config = dict(
    arch='convnext_v2',
    patch_size=[2, 2],
    depths=[4, 4, 4],
    widths=[64, 128, 256],
    residual_init='none',
    optimizer='muon',
    lr=0.012,
    momentum=0.85,
    grad_clip=5.0,
    warmup_steps=1150,
)
Rows from block 6, named by matrix and row number. Rows with one number belong to one neuron. Each number is 128 + 24 x the weight over its row's rms, rounded and kept within 0 to 255. All counts start at 0. Numbers have three digits each. After the name is the row's rms in percent of the matrix's.
# fc1: MLP up (model.blocks.6.mlp.fc1.weight, 512x128), inputs 0-127
# fc2: MLP down (model.blocks.6.mlp.fc2.weight, 128x512, transposed), outputs 0-127
fc1.440 082:102100119099123124116144086118165197109153122147085123195113139141093173121109121155108149134151115150150094155129130150128144113103136113176124095122155153132086106143141149133134123129139094116145127110138144145134134154136076077116138111111143118146116120125146126147139166159132157137107153124090150144096112122161105104121102120157176125129128104135144160125172138097188084136119
fc1.441 093:125097075162124148114111164135144117143108098135071160114118188161146085115129123164104122086124115113100144146103108157138130145093119110140130122118169090081103165132148161117122131156087149149121121118157117131105133123106143118159147094164142133133127159164129136151124115163119090106144118162069126155138120141102125126172118128091122161119153112153114142164134159170142140121114
fc1.442 099:116107125133129121166120136127121132120118128133098146134103119112080096101108119125162125101168188142136172139109144109073105116120148113115120167105098126139132153125132134118115107119101125160152147139090166117147130104144168097083131146179108124137110106116109150129110135171084127150089081058161131155143135128114106131143141124135158132124102129161126155157138106173179103098105
fc1.443 078:088189108091133150116155128110135112110136151151132096097134140158115127088129090131104137113153127085147146090116108128150169172128197161110133140118096110111138125154158131171111147115132121151078156109124097168123138139102128120154083119143099108100106135143174114165130128131106104123107097167104115136144143144120113115148142138118159110114121134187146120121141114079108104095138
fc1.444 086:113132152126131122137152101132125137115101109110158112194111153099133157111128076129126130123161128169120093117097153116106115145128122130128144159074149137116153086127115143118109092188132133166123120167126179145144140138131159111173174092128112148102154127130097116092128138130084124139120115129105098070151149132162146131114151162133169137101127134155116137141140164116066120143120
fc1.445 079:081197139118140130095125122106161129101142141177141133152099103159136169116117119108136167159116133161127082115081122128143114075135120106129129116163113116153093108145112142134138111145130107148178127122120106103108098109126142156136137191115066142090137122125134132113115132099118106119150129124123138125147141120104150121142136170182108131110101140124122123120120080123184121165172
fc1.446 109:112130147141145141111143120146134144158131096089104095152132118168160119113130118129119163172140128095116168093100127162102146124148165127092109123099169159116147152102131092151137147094159124089165143141113106163123123094173143098135112095163118176116087091146093085114102114120150155112133098093125089116136141161147085125130124121130152101127135098114141163139143140120177128147150
fc1.447 098:168133126170083109107138148137121115112156083117132120178114137109100118120118129155141111144169114129148128111154105063140137131099118150093114120062170136162129158109145119145116122141147122110131130117089140121160127129091122121140135073120154115101170166099149132145138151161142148122147111088091104127165148125123152117154104120104082126147129145128154110105160151171105148075135
fc1.448 096:146113117145118130142060118107143095131095137124142180121125077138095155097118089145134120136145153146148145151140123097104133113138091139134122093077124127153115177108100121132145136123116141132115149109133095154131128117161122111116149169146123151150134123150135113145157115117091098155125149089122144131103070141160177090130171088180178149116098106139144128136136147148168098141138
fc1.449 097:133118123093132106131144104130100116187162098123113166103137099052156154111106133112116146132135143129108103086149132133158144143103086097105121143139155116105128121147108132168114056158095154114157096104156104130122103078116112177128098146131136142106148136159126149143152120125120087103115125115089110135156122161149109110171101114144093126129144143093151132150132129137101111156145
fc1.450 106:161142143090118080109090156116126159151119116107106120120129124153141084180133144158098131121152118121140165109154129134098132153091096119110155152135118102153129117129136113115142115123104110115098088124102173132132094146143139134148181133088087135107112170124108113159111156121140132126139157124136103124111070164101182132094126182084138144128156134172124089093149139149111144146133
fc1.451 097:138121121124187093161133105131126147130114130122187109127080130117131107120125129134162127168134113092113105073125140107120133111075097141107134112089107107159154190102124093148110133093129133096115109164111119122125154107129122140136128166135177116166138107167157099132135111144129143136056147127128164119139157152150112137096118126171099153146107086143138123117106129139148154153144
fc1.452 073:114136123144076113143098124105133130186131124148109124102104140127156073160163141132149166109132141088120108120129111118126105087067145100203104142148169152104132146172095096116108147123165116138131117121107110122165137138091143135112117107113122104136122142135132118156175129152098117075144147108142112123116169174132121117158126132158153161131118136111118144159101119167106109149119
fc1.453 097:114150130130161120120098133088151134097100111154101092146126174135123134144126121130131161146117117108127142125104143131150114099088138108124180123110154139123127168161101172109132129112077141158137147109159129115109161095139151074114183143144132094115113123163140093127140144119114119152127090137133159104116141135121133176127133122058114145131117091111130151096152081065109155091136
fc1.454 107:126124131114106163117137083074157090121114093142155078114117114106113116124152094122136117116075174115138134129144102135200114159117143154161111147152120119182127157121144129180158151157111118128134141121157135101109128131138103121130164134122136122149121089175102134113108119140136116097156170167152135142068098100124097139137093135114170123145143120097116140102141125121132099096129
fc1.455 114:125133111157111088109141112120096137159096152119124135103133140121134146107129115182140107151127147101122137122110113132111117085135109140144131101118110133104162101125162108114150157106172160108124122179098113101097096124140098129101112086155158127146157168134140151098125079118130105087155076162106140114116104110124142139152091138160161125122098055161144109137100104117132125117184
fc1.457 116:131114163155103177139138100132113157126151133121105133113117195093125144154102090137149125084115100125136107127123108198115154129101119146136118104143132133131183112123148109135110106096133090131124116080127126110114134163078117139148123144119105091179122148145116134123170161138085112089120157130146129103146109138129144177132146181121098139144120127150134157136130164124183142145104
fc1.458 106:134119152118136116098139102151114091133107156107104154125134131140137110108158166123122083115134108065075134136103159140131139095142092167119162120096118141141143131129100130111135134145129119130140166169131100122130148143131101138132173151133131118152114161191153105115102175132123083124145133146165123074156117144099134127133122085084143145163089155111092103099156135079119137100139
fc1.459 097:101140089148104114098101137145138136083140092118144133175139113131132129092115113116131149134109140120084103147106113135130146136158123120151136102127124105123166107113101131119208132145164137117104131122073138161159151111149138141124172178171097181113085118144122105152132141112103146136147123124163092146182108096129137092106124114125102106171110153137092137163155145138126115114137
fc1.460 081:111108118143125117129100128138131136145167116152113113143110128104140118125156104137129074113146144131129115132172162148108146125100095154123149095138132101127124178160129099121149132137138131163125202139124094139091150120134090103137111088178121166143117115141121150135139115104166159094149108124194152166161113154112168130114075168145142096089115143109106106090130082131124128134123
fc1.461 086:109082112134100144127183130163121173132105089163102151172140149161143168089119131089122141126139148102131155101129108142125125138097079138121120108109095098119113151184137124128114155150082090094129109132134138113114105142133126137115091110101122137140146140138130123129130147100097172141156156150087164108129160144157094100085111134120102111147085138137120089113126170160145128161117
fc1.462 102:161139076142132158101124101122113116180122168135134153109156171130129108150186110104082137103145103105095155126119144090093095100132123125129143140115127131141150153135153134125151123134120143093123157131158131085144133139101088154115145142160084117076110148162129099129132124140113156116095120112107159105122110124140055130136099161102146141135131144083103161089144162145141111110138
fc1.463 108:102152143101110131125116096128162071109179119158124189150119132132132134128112162179132156142077103134108131133078120102102123157119147149108127155132104149128107128145109139128150121117161113124126106143161139143143115149092148120126134056117156120155145124114168114118108146116174111153149095074128123086121101155111120170143085141112100135097145174119099151127124149107106123139135
fc1.464 082:143162112133120094138080130137120120153179112118125134076137152173115105137118106122153114189134077090152128156107158125136158121146137093173112154129119134156111124129118151141071090102128124128119103134137140109119149149119146126141128118132126140133126127157110103107124126139106145105081143046158149123112171182154115140136136158135127106107086146125077105137133116104100156131105
fc1.465 124:144098121121129130160146129101118140107127137124098121123111151126145121172153107147108102133140173149130133170164094124103111117124171133113130143119083080141140149120161155163151100140137135145125107114133121103118105159124133158138106134090143135115155099113064140116151168092102123100156186111146088072109105128099178103085147177136133115123143113132178101119124156118143122130092
fc1.466 107:101131082128186106127138176099155151110145144132151133154138125104130125112121112145136080120136119137140124113113145095131171125108127112120131140129137155182133131111111109179132086161119140137150137127123105129151146106136121136133135127185148148130117182148097150103142105133160120116089203178145148115074113109105112116100132107147108153076107121107131110102126147118172097160123
fc1.467 109:129137092093132125114143126070156151163120121112133109088124102158158129133125113083146125168099132133056150128099156124160120087111147109078126149099133125135155118110128148156126120160137143124105109142094128176111147154116137174110125136111165127168127144131134109140110141136097117126120143133167159125135168178108089087123105157148092133106119102125144156066121127112132093148123
fc1.468 062:134132130116132112147104132189115087128165137137080142114093101129113127154097139125134089156072132163153105114133105130137096138138123168071121091165140112177101107101151168096149073149127129145129116139115110122162123137118125120157164140164100126112150132097096140138101083133153145120139099119112132135139135137155119195139165137089129109136113126134121134095116128082109157129110
fc1.469 082:137115107117111180078114120145096109074145081105136106154107132105109140143110161111133170098111151118091169132147143149128129114149146136138129165145075155117115168132129094109114097116084141151143138130144140109101101122126111099152164140138118122124100130148134168109171127147131143107156119155110097195098167140100105109109117120162125084120133179142105135110128114149154139159136
fc1.470 139:105122150177106135162148116119127126136168089115139119112120144134134131164086121097114146119093118170110072129131111121069118130125137131101121168177127139185138112154137122161132154100151113104126124101122122045070111132134153125118111141152171148129172123118118135139133122178146133149113124110110105142080157164158159116156125130143090133105108120112135155120101132123140146140123
fc1.471 103:153136145086104142135183151093158126099145125120170160143100089090080109160138128123113128151122103139121133176115118140120142151132146115134105099106130138131115117127150104164143152127129147134112128123133096151116120095126108138109094087147144132125170119159130123156126167151104141126193151091145181080128124100107118080126079150137146104133146115174134104116122183136106095130142
fc1.472 090:110116111121142108107131145162141140166150113146130124133132112102076112106124116131133123148099134141153130114164108145141143153125100144140166109144149121143151069106144166103109138095180136107118112121113149154099106186140148157066147107112058141112099090126116134163107127179133140090137127079154131111128152094109147142165124146142095145138137130090149116098152115117118144143089
fc1.473 088:117105121079121140141129145116153132149161141131119105090113120137176126106109097132119175156154158128081131138108112172166147109112111119097110127148129156118164111121163126179117122188131123074126124096132150177117122125174096121160123098111137147081138156088113118168159117133109150115156106144135111116097108093118150114167122148135111159129122105167089136111119155134113161137108
fc1.474 087:160104140122103116146100141164086099123109170136126167098028123127114117157177176149102137150097111135130136162083164119137105102122125123134120159118155126138106166117135144135132121125126171125120131144085107124119129103160137115106062118120135156151159173148116141140120142132081148153123160129147140132093119138119125158102102094156107161146119132141133102138134109122113128105111
fc1.475 100:194161131120115122126158140123110119101118147106097134135084144168078094137119127131143165103119076098091110091116101136126108122115135142117154129153101141089090129127169153121143109133114187154137095077143155105105129135106135127131140117118142117126125173141148191085098130154141135104156103151100070166155138128132130115154119116129101132152117123109102127120118171149144127126134
fc1.476 094:140145140148165079141135092098140087167167100131148115139126108147116141156127140092174142178154128140143157121138088146125110145167131099140107120110155158123154163155156118109128113102144139109150144116112094125131112111127110156110104100099114137127095130173165108143109174136128166125140142098091176186108120155142079108099126103133118125170089096106155149124127124146113148132132
fc1.477 098:164140113151171162128116120112145163114097096102072185090164132122108127135140111128109109093098123127133112115134112091091099142153082101167098154113160088150139165144149115113120141144144093083133141110143127122145165131133100158108108131129114163157169134135129173120145131109114101133122155106120118138085077125088143116158145149161097143092107098113141151128126148130137104148107
fc1.478 111:140158140159147121153126107110166158099186103160124115147122111139172133104145121138105137105071104125152119142111137182126128104113111141114160122113136125113115142158129111140108173148118081153156135162119164144079152122129110182133150106157143120100062101085118140164109167150142145133157143140137133125142117137152121119118102113117157124169120154132167121085089156157118115123107
fc1.479 099:125128162155084142100144114139096159138079112132161143171147153094116137126124157149138141107148152135158106117123118110149154103174138145119117143191134162133165095111122165096109075188113155102140118160084115116157133126137144094099142117111143148148112145135070120084149127116108136123152109132118122146116120147114073120149116158146095128155136153107103116127160134107107096117113
fc1.480 124:124111115125125155136137127142171130132136134140120116113109156123087114126101124114088129149137094108111109153165137127114145121124081103119171147160112119106135146159111127121159122085097124116087164177152068143094138140120124155144126175161166081171121144116083146098115141150117114134185052127107109163125102116122126121094126078146148116143131141118137106127149087130114128141135
fc1.481 086:098132124116134142114133126164097133142175150117081060116177119103133103093115139127120140105162152161099141128163137112097124086082120102151128140148098133135156128143147155139136131123137122104165122158107104175149079113102132166109106111140107145137140125101125115106135135138145142194126111104099109096120125144135150094110149178120111145106097149094097116105087135139124119123077
fc1.482 106:141144064161113151137154103138119146123162123144143149146113112123077144131167137131130111131140115137084151132105112126117147128117106133122135119102127138080155172132114128096101135148092175143107139111106126106146077165149104117133161125094139116126123091136135161112164129121198125115120090093119121123132109083121111137114076135157165111187140119102088104112160085121126118156114
fc1.483 119:135123155179126117145122144131088100127093087108141125116133172133130126134164133150103130129147145130151110079125125117155121110102086127131137136108093149109175128114132081135133117119101098161150108108157112146097089112127119081107171101135098153164148123114121164116151092133160096128152158116109142129164120115100169123162105105114141136164115112098124071118187137138109174108145
fc1.484 115:147137122112136106131140175101178151109193126144149110139106108100133141118157138163091121104138143155168140114124121140137159134111097141123173108138179174137077136099083135113129136136086146128117112082108157127117134114155128158143185166125110159202146144112096124125104158130169119116121120124133146132123153134119111112143113124165127112118091159131157093100108102122116113139123
fc1.485 119:121107115134130129155156133132130137106106118156156123187178114103124123147101156147137124136146114104109110141098144128150122159143108107155126088093169110074080108153096102168086132164123072100160104105090137135109113127148134152111123118172155123134114122157146123088081138142119131142094149108120155091100111122161113110107118146134127134136130090110117082147122139120170140180145
fc1.486 101:100108133115131166126067136112117091093124088117150124142160153147105123106119130131147136120141159093112146175118157109128102157179144151173131095162110114139117107102118150150114156143083119138143152148107085112162119141126169151099102126121110101106143144130152097123134087106143077142133155133109112145152121129096127105089082153149140167136119097118148125104167123105150075099131
fc1.487 118:102111123093118126130165179102147146129092131131157135124155161107113126081116113130099165118118143079100091072110103132160139146138087113117174138132141112129110119134189121122123120158132113155123171116145110136081136114132118163116114141101103134154172117121082099127129109164142132145102160082136115091117109163158143134130110140181105148133143133078100138140122121099134138121166
fc1.488 098:129069150142094150112152108153091148162168081145137103141124119074166155112127124099124125150165155139164153129125128164123101138095150150142087115112126131117103147152136146117101110140117133063130091119113137124146117107136161078110104090114149147132132165154125108128158076129090127114120140164114105144104156138139127134148137097154151103128099137131115135117117104170168089150102
fc1.489 124:071125097131092174083133128101133117150116156154138119083101121135090138113102099123120131151142142130135078116156174150118145140134110156127174117129142079193144129151133125149155132152118114137104113158122126084080160146133098170103125141123164120122125061171114093126108147169134115148142116145143128121080139131104105156126120131129130125157155110095116142137159135130138150123106
fc1.490 092:125128128125114088103117120142157137126137159096176098140217145145110132141099157125149141165111151107122147176110111092115104117126114159173142152147119122112130115127087141108115180118132082125124101108113121090114130122132148141123144101113118075096170077086137126131147116159162178121155143101144123107127117154117119132137149099130163135144099090128105130130122126090146159134107
fc1.491 109:161123133149157099107111100142143096144139149138122144151093139146137113142142113148103120123130153122130110111078157075163106150118089140159096105121129140121136172119124115137116092142152115147148139135126158141143176124131098166108195079117137092170117118167110123126102138113093153116158147161135127150149128121126110134135140118106061133124099147118135150090100153112156076184145
fc1.492 084:144085112131102109112131162143110137169133098116162159170150152136136096146137146128137137148110150113140149148156086115136134161151170117110168106111152120117089142172120100116136121112122113103117091134146074167099077122121154093136131128164125140129114094086099101106111173149096097129109098111094068138132126132109144115105135097138126118187107156126110101145140141116122172129122
fc2.440 085:115166151105119095151126107132172197148094150116113109096146138142143130141152076152104136105159121134115118167119127142146111106145149122158079078160125099153112097158155073100088163137141134101147121120151106134116148124134113154116142076120135128114131142132098111120138084142137119145100133114086083136132106136099110173175122104141150143119100146120161137138133122150107110106091
fc2.441 095:112126095144143127128119190128133185134093137091108124145125113169111123118145121123108148090139160143131118176169117128121148076122148123112125116082181153145117108131121161148161117133112133158108135124139144150163132181125117141089121127102106116142134113105157157169151123127101115109170106144128131164141144123081140130194143125145145145124105117066141160094113151107131164136131
fc2.442 102:088117152083135102145102135121125115092126151092134097129169145148158144093115114160117119101107090170127132133144125146149125076121126155146109116164096148104164113143140133122114139122131163105062117120114171113107153096164137157119132129146105094088076111103121103115124105101128120095144167146144109115120103177156123122139168147164135140136146160120132149126188094129152139116115
fc2.443 077:138158109168154106080128138116137110154133136090136144185112135169102109084140131146127082137109172156086132125099166143141101139147088098139133121084110152143096130123112163113138122101131147137111103115158123148153120159094166137115100121140169138170139134083141104128135159111159107127140143121106104093138135102111112094140140081141127108168161115109097154178127107155127128153130
fc2.444 087:087085103103151156119111140120118140080099154126112147118142130098112168135147121128138110134108127164147119105144118159101143146100151089156100139142123142158146156155109115095129170139161105124080074152144154115117127098137146094114152157099069145148106115116125088135097135088150100156133101127138094138157131147112154114118182135136129119086128161158157129099118126161152105159156
fc2.445 070:120151148141147090168139119120185059136139109137119161132102147127172142166094142137159113091121116101158119092142163154119101151166150092131086163150159127133153135119108127158152133154091109115131151148116105180111156109146103118127143142132114128117176135127154162162120134097087135138112121159148130109142137104131157114101139172104159116171100089121127163138126105115122114117138
fc2.446 105:120154105133064140116122175119169126138094143135129108146118104122093085105108104179114170141155125122147111136116099126119138132156117131098142148130158093163166118127094139111116096122164138148133132164175145124106132159140106102055112129128140109126152129072104085133145103135168160140102109117159106135110127141120130099125100145162108174103130157154100129104141123144132104122091
fc2.447 094:102074145104074155137123137092154109127089165117145107131118174127158129083101104113103119131126116123135131210139153151163143086123165069123156147126160111126114078124129127128156100133145163103127089132126124138159117117130136128137117129106148081149095158099110156116090156140156130116107146142136122172148165114145142169094114154137148114126135132115117145134151149136092133118125
fc2.448 099:115158143166108136122116087150119090122116067089108105139129114117111124105147089061168126145107126169135108145114159140113118096155151182113104111163158128127104078166115128146092138150105148096119159102147158114107158148125130170136146116150151139104103173120107116119127090148138154134130121103118129187126120118126084119138095126141126119135138165142154140135150120099131156110158
fc2.449 100:093151155149158120146139130158120103165129114189125150105135132135099149104099147134120089127148152143128178134121134147116143121127128120142108130169075123146146136113096180150096100129124118123131155174111124155147136118145116144157139105115152175128108125108093119151135118155132116106096111048167136111151141139143156143160141179108140109126146125103126108128067097082140099106146
fc2.450 094:098167069119120074108173153139143120100133158118160129146074101092122132161131112128149171118100108147143112094146127129181137100099156149106108097114126123157078163128138139121167078121122124117138113110141133159188110130098133109089138134124146106143108170101125161126123104102132148100118139102157155133149140128106126148119113127125115147171098155135089157120134162138119132108144
fc2.451 114:125132121134165121102111171111160145097115122117077140148090137096097128148129107174106158104153125110162152082094128129095144136155141137140112120111158145087107089129145133153080180113136127137179140144118119125167127129148143147090132105165162155109188083102163137141122112108157135127124154142125128186116139105139121122109143140125107110132112162162109148085132117112132159142102
fc2.452 077:148127144132187163093144107131169154114141097128154149156122145123146123147153124101116154143164147140102128138106110146122146149147097129126122127160144145151174094174132139118087171102118127129153104111153168109167166128144183124144106128098191118117134060131135166164118115132136133099145130131118108155142140116128143099145173104113152103114109110125147145087125131102155134128080
fc2.453 097:127140150103113086131112148143101077149091124107145150131125101126073128125116097115112128079118125128137140102120119164122137145156112138152088088112126133133137121165161163130137126129112129124134148160187119147104112164139143098100083175092157146075140123106151128150154135151122161104127126108161136166157155089112151124149207145115143144133129096117124081154123123134116138154135
fc2.454 113:149128145114130147152170133123119144141153076150113107139097138139113084117135098112123130180139180141133148126131105136135150153144150154143114098070149159114130113108125102131150141119116099086106129094145116141133127109111147170121068133139089100084139094110171106100145130149157106152129152152149115118150157131153111101141130148065168110079130137131104087143151115155141147093129
fc2.455 130:138119093088119125119105086127095088138156153067108143067077155165119098130126120141136120126146142150188105122158156120126136105120090129088135124113133120102133150156100105127182133132117135116141132125101120122156106153139129112140126085106104115092106066096136143131130157134113167184113121158139157110159095122152155114097131111113132118103138110117181131118111114136119154134119
fc2.457 103:136182111143100103165148144125107172138131145090161140112130118094080143122150118080131124110125110133139145084172132134117143136128139142129079113143133145125151117104143123194101117139180120106179160109125127115143129124121112094137148123121125143143114124123133112176111116132124153107145084154119132162117130136106092126117115111104141140085196188098139096163146162133144104100136
fc2.458 113:127105116125145130155105076132136103145122089131173126154106111145109145129140139154174116109130111085127131102139105130112083153107127091148124124088117107099107103122143132152121153154186120130112102094129101139141125091086101128109144085137097116134141101137096126135124120149166113134121135138121104124105123131142169137141131160120184134153130059142109145187109166136122059159134
fc2.459 093:088134092152113130117124099131151104115125162174084110131157145116124093149136122139193100155123127138159113112155142097092125104102144138114115191148162111147111121153117104111123149093153136162125140124112151169072098084154153181137110126149120108147133143110141105131133099096136141124130114128142058133101140085093100108140121132114142137102153154157137122117125113138097124094149
fc2.460 071:135110132135131105129117147156132127106136163112134104116123148162117154132136119172158112173121115148107102129150135153193136107168105168154111144136163136075134161129159150082123098108156141105195115156117106095121174162138093156124163137085114149151163158150134090087149134139138113139126113137099148123143138136104177107114110117155127089112130116168116132142123147169130129124148
fc2.461 091:155145139089129124098099146107123124120135138112077101129156134130146123118137139156133151156124135165150132155113133091101149142098121134136118103112096128112106143151146137149082135129178078142135133130123137165145123139130084149140133148127138138119169090171104183146143128145107097097089097140066058149117136099155105151106134127157126112056161129126127155116131125125120100103160
fc2.462 112:141134126148142135099135122145123087094121152106133149136107140122119144093190157107132153114115146119123142115034120161113148155157123108128163166077116089123117167122119134121165153125122110112123127121151112161138130110117114112119156125117120137149163155105122140156119142139107169138129123110117164090110109160099161094153139121078122094143113090080161127131136169105138132157079
fc2.463 108:131093178134120134132168130150111141172160152107114127145173118156136089106134146130142138143135115133151088084141113113199149085114150139127124120141124103117162116112176129147119125130156160136145092124111112180137104107092105127114161160109113115130158173134138136125146136151099150151133118178127104171188143111134132125129118170158150117105078134119162143124173142128122107139122
fc2.464 076:106183130116156138122134123114156171133140112103111137115121140151161131136169071122148120137117143119129156135130150123168126142137125109143113087127089153085133144134125135144117124091187129170140129144144152124156160110118166050113102119119106078177152127151137096129136163086119137099106113156104136121095171108103131072134148151154117150150147126124134115094128153147095117127116
fc2.465 108:074120112139164159132159136159111183102130105106144131115148163126109141110121134108149101137109107141124114164134119131103113147103127114161163144084161114153134138119162143160151109109133075094109171126152153100110149146099149079098123149108139133156127151145125141142161114104128150110119176109136097087135141151123151113073104146147173104146125166134105108110148155129140170083131
fc2.466 112:115091178097105161163115132110151137128146139120100123109117145137143143140141117121101110116128107127106142158110126154110082184128131153116123134128088129115149162155150113113181106165159075099150133173128084145160134119112155135116153106162131153139108157154165154106126141123146122155125161154120151119128087125124111135121133101143084116148134132096104141148165085128094103194164
fc2.467 102:107135146106160126119078124130120139102112155137098132127137126110098099123114129113091092180117094139126129126105110107098106158110147124149116148098110108144079127116103134172143153165120164102175113148137109140142164132137173123168113144146112138114121106113138073125106102108132138097133138110150141077131166095154123120160132153177134115148119191088102143157141083134123113150164
fc2.468 063:125147142127135150175139149123134135132106130117181148149129118155125139154135081110133139115129155072128148101093142134140180132132176064140125156167135143146161087136111146157144122139095128135089157083163119126124117114147136132142125137113122151166158144084132101142156186149156125137126118109130129135148113109163132128104110124177129138180154097096141097123111089133084089134142
fc2.469 084:152132135126144127093133140117109178136094151097141056112124108113115135137081137111145091146079146159112105188100131116184115109120152126162154106097138088122124106131137131143134105137093092130123161104145104146163142110120135123124106145149178137117134076144160122145124119133148115140157114127110102135088179140108136113152096144124107117160126147160162103154094103136127160127094
fc2.470 130:164151166188165085112148112141151146127111122177141147142140090087124127106103137138142105103158120115142120120165145140130146104127149121103145142146166096135115126160118112142133130121102148118145106097162075109131112110117117163137159152139129070088125140113128121123124079125132137121115129167116080129120144127107149154153103116093181092183134095115137152174097134149129155155126
fc2.471 094:122083081142100121097096103166099121158094130131091145188106125108123105152107111106142114140120125131097120117138170156154152114101149104154121127125125103094129133160133095162127102123145148097115098111120157116147133119084104137160127202107115123102125180142111121116159120153176134101101163128139103126112104089110148094155121161159100121122128160131152117117147160121111115166123
fc2.472 080:096121131099094132146064131060122113112142120131111093131116124094165115110132124136116184101131138087124063101103103100134145117146112113109113107152083146146124151162127148124130122142115096147128135119083174141123160080123127116161128162098149106128091115158127133143123132119083123157142152107124116096158079106137113168160080121101141143136132150122122129146138128128083121134118
fc2.473 080:129102137137160062131121147152109091108170134108094125159136147141100111161127119111124133128104171120107119107109131110161130131146102098138096092104118131118141121162140125144112157172138105127167124137170182142154153119167126075139093146143142091147119136113116159124126101119147140125152145128145106160141144170180150151122143161117107152140156161150179121127132134123075139144183
fc2.474 082:108112115161167117129140145132101138159161089089157087135123104110113113136149134120130143122132090106085142081112121105132140080133117125097132143139077147123104166112155081140125107151110145146089160124149142159116141111129099134133126116097112130121123137123158099153094162086153118101170164095164090107088173092141122115096123100131114106111133112121092120181134152133090110129112
fc2.475 100:138134175101155127106159120124105144113129089100131116104131146126117094127121097127131145090144112151155108156089095095122123093137120126093103155097128106103122129114093121121133108164105076121127137108144111137132123115134158138120142098163108084091138138059132154143124083168138103108107135121162127156105163105104129177095106117109113162164112161113116115158096155067128130141154
fc2.476 104:120100092105128127101090150131150097111128120127138091190114114125092148166133130158111159125091094089149090153105104087138140103137084129161058105122104121152103153123116152128092109119188089146184124133108107133150131152162114130115135133131098117133122128101118112169107089103141125106125159091144157085107130132093144119126142156133106162131109145124141139135115142118126149120105
fc2.477 114:115123148124136170121142085119136151146099141107118114102112178124149102095121148131099167149161152140170110101111096120100095157140097161119161136107174140136139145137142114136176175143171075112113111138134124116154135118107144110099178105163135128153143137103168160112129122115130148100168151135115104134130124131137125136143158136092138121139156117157069115156144128064114144166135
fc2.478 102:082146098132083144129079117113085112159158113144146103155134114128142138120108130157107138111118127137116116097155130146144141133185142114152080155118132159152088137141146154081140125112111118121147116113079143128110141152120142093098130096093152100158084179083079134160142121149121111152095151155146174122145133128131149121147119096191113112101084128133122122136159102135128128141121
fc2.479 098:161123091117110170145150132121087124140122093106114099113109088116110165096136129133152171144132137102173127126113162133101086179156113141166140139155166145111148174138156142114141137154135147145124163112162136092158164117187099136111163144151122149160126129147112155161132148078166125157106114131123079125131113134139134137164116145133134173114161135130156159124122162142122146099121
fc2.480 134:134141114132147100115122108155107139110111120128137145080101155145149124093122104133141145135092113136074110094138092077154077123124117143106075102088134139120128135094110132116098136096157129156149145155159169129138137149150118133105161061206144146119160129118141159150149098154107098119095117160137141130105117170135139145085100109139110141120157118119138161134148118152127133143154
fc2.481 087:162143181116121180158140172118108121127154147104120118126168160144142127153100109133100097113141163114116116108161144139146137170161112170179139126137104112120183123111118116130137102107109149135133133171128109112131150115124128131127133086101092151140082096139062143113107137088097152121153169109137103129120121120143175146130172121157113096107144106138090126111101146094155126124145
fc2.482 111:177118162160157128102133138123149125077119134123133133097139131154138152076115123056156154109174111117107119089119143098142141149077161116135146092107173140137075135119138141130129139109152096181157129131137119125171147141114132131121159124165128110142143134119134132121103165106134136154141105127099126166110124115101131105175104143119104168084163147102146160101113110096130142123105
fc2.483 130:152098134075089139099134094149128105127176175099145082127160151172123149120142142121079116106094134169106142123119094155169131106158112123112169113141130107124146150144156098117130121132101149132118139142112149168126121117114127131146157095146148094157095169124159085133133156155133127141166132131095149135134150100163146091108057131114128125119138150152105100135123120141121160099139
fc2.484 110:092114165148093154148121142133107161132109132144117114113168094130167097138136113166105117115125152112117142143119152133155123116141108098120141108152116136094129112089115140146142155138148118165161130128142117126159130133090098163112122119074148128180118174077114191106139100158123119113149106137139149107161146079155105123109150124168139107162107099174132093142169113141153151104098
fc2.485 119:124120127111155102085109133140116150139154126102145143132102106067102116114104100131115123138129089100121156100097127120116129150155112156127114068144139127124138159118120100174094113151209127098154131159092136159139151150095140139163116089148109146141123144163155120133129119098133117167130151173111143115103123138138133114146145074113153151110102095089154161105173091124124142123140
fc2.486 098:129135134155087130155112129119129107158128104120143107121135114159132139098105099120123129129108166148086149108101157145125126138173132117122119108111106134118136171116120095117079136150152142178129124151169130108109139143155096187153078111165129116117136105125106119084118133143160133145124144142160081128158161115120148120080192106137158116141106178110179138089143083126150128129150
fc2.487 117:157147109160116131091128095117118143125104134180131124131135102144126083104147080119155120111170135141124181131148132137112142125163192095113117149124127139129105097144109167131120087136139125157143165089124141115146151128116099131148106094144164107129113120171129126060144133131092113152171105148103141090148172081138126139118097151100128121150098121087078138120106136127131144104136
fc2.488 101:142184150132122144118120148108117143114061067137110096101152098119080137159094102128072155117159155123130157129109117117126134096145161171148156116127101140154118116084119169149131131121128146104098130134131143129163092110161171102084109104092134164101130107123091167137089134161120125130110135107125114155100163128153121131143147142157148122113124158129125161112106111099149138114131
fc2.489 126:147187093136121124117150131103107139100157103116129143138134171110176085117151131092130125163137149123150108132096138150124148162123172139122151168084115167146149130110131130151128168134126144113144161111153128120180164120113152185190127167174121098148127149111127127118178132107132136134123124132093145116108147079127098119081144109118108131145116122139136098135148116143156086098126
fc2.490 095:126131128141107112093105150152121138172142138118078135110107118079119142158140140139146096049115170120150166128123095117079108169113136098125100099129127123160138120068105093113145110131105153122146100131070126123089124129122138097106098120144084104150143089164153120114140153120146130114177161135101149126120132108124109126154138087117131094167137130124145123097132107142134109109156
fc2.491 102:113140113143107112115120125141173137109107096126175160106094173119087086116139120164124141135130114124136101143138153139108117127110093099088120146059092135148103130130137133112160102131173094101119094141155133121133126085131101127175135121096098109108140110133126113143150109148139198116148140142098158140125092119124143080150143103098152155141128117133138126163132152173113105186129
fc2.492 081:153124118129108160133062142153117126118135117139117088109099184138137116125114105121166140176133134145187112156131153144125112145127087148137101134131098150153065132108135119175105133167106148105135135145140124124108101106153122101125120123187158111157131097109125130126095082114132082120146137082118090121140138112110114113099084108134143122154145150095144173118134150150109117118084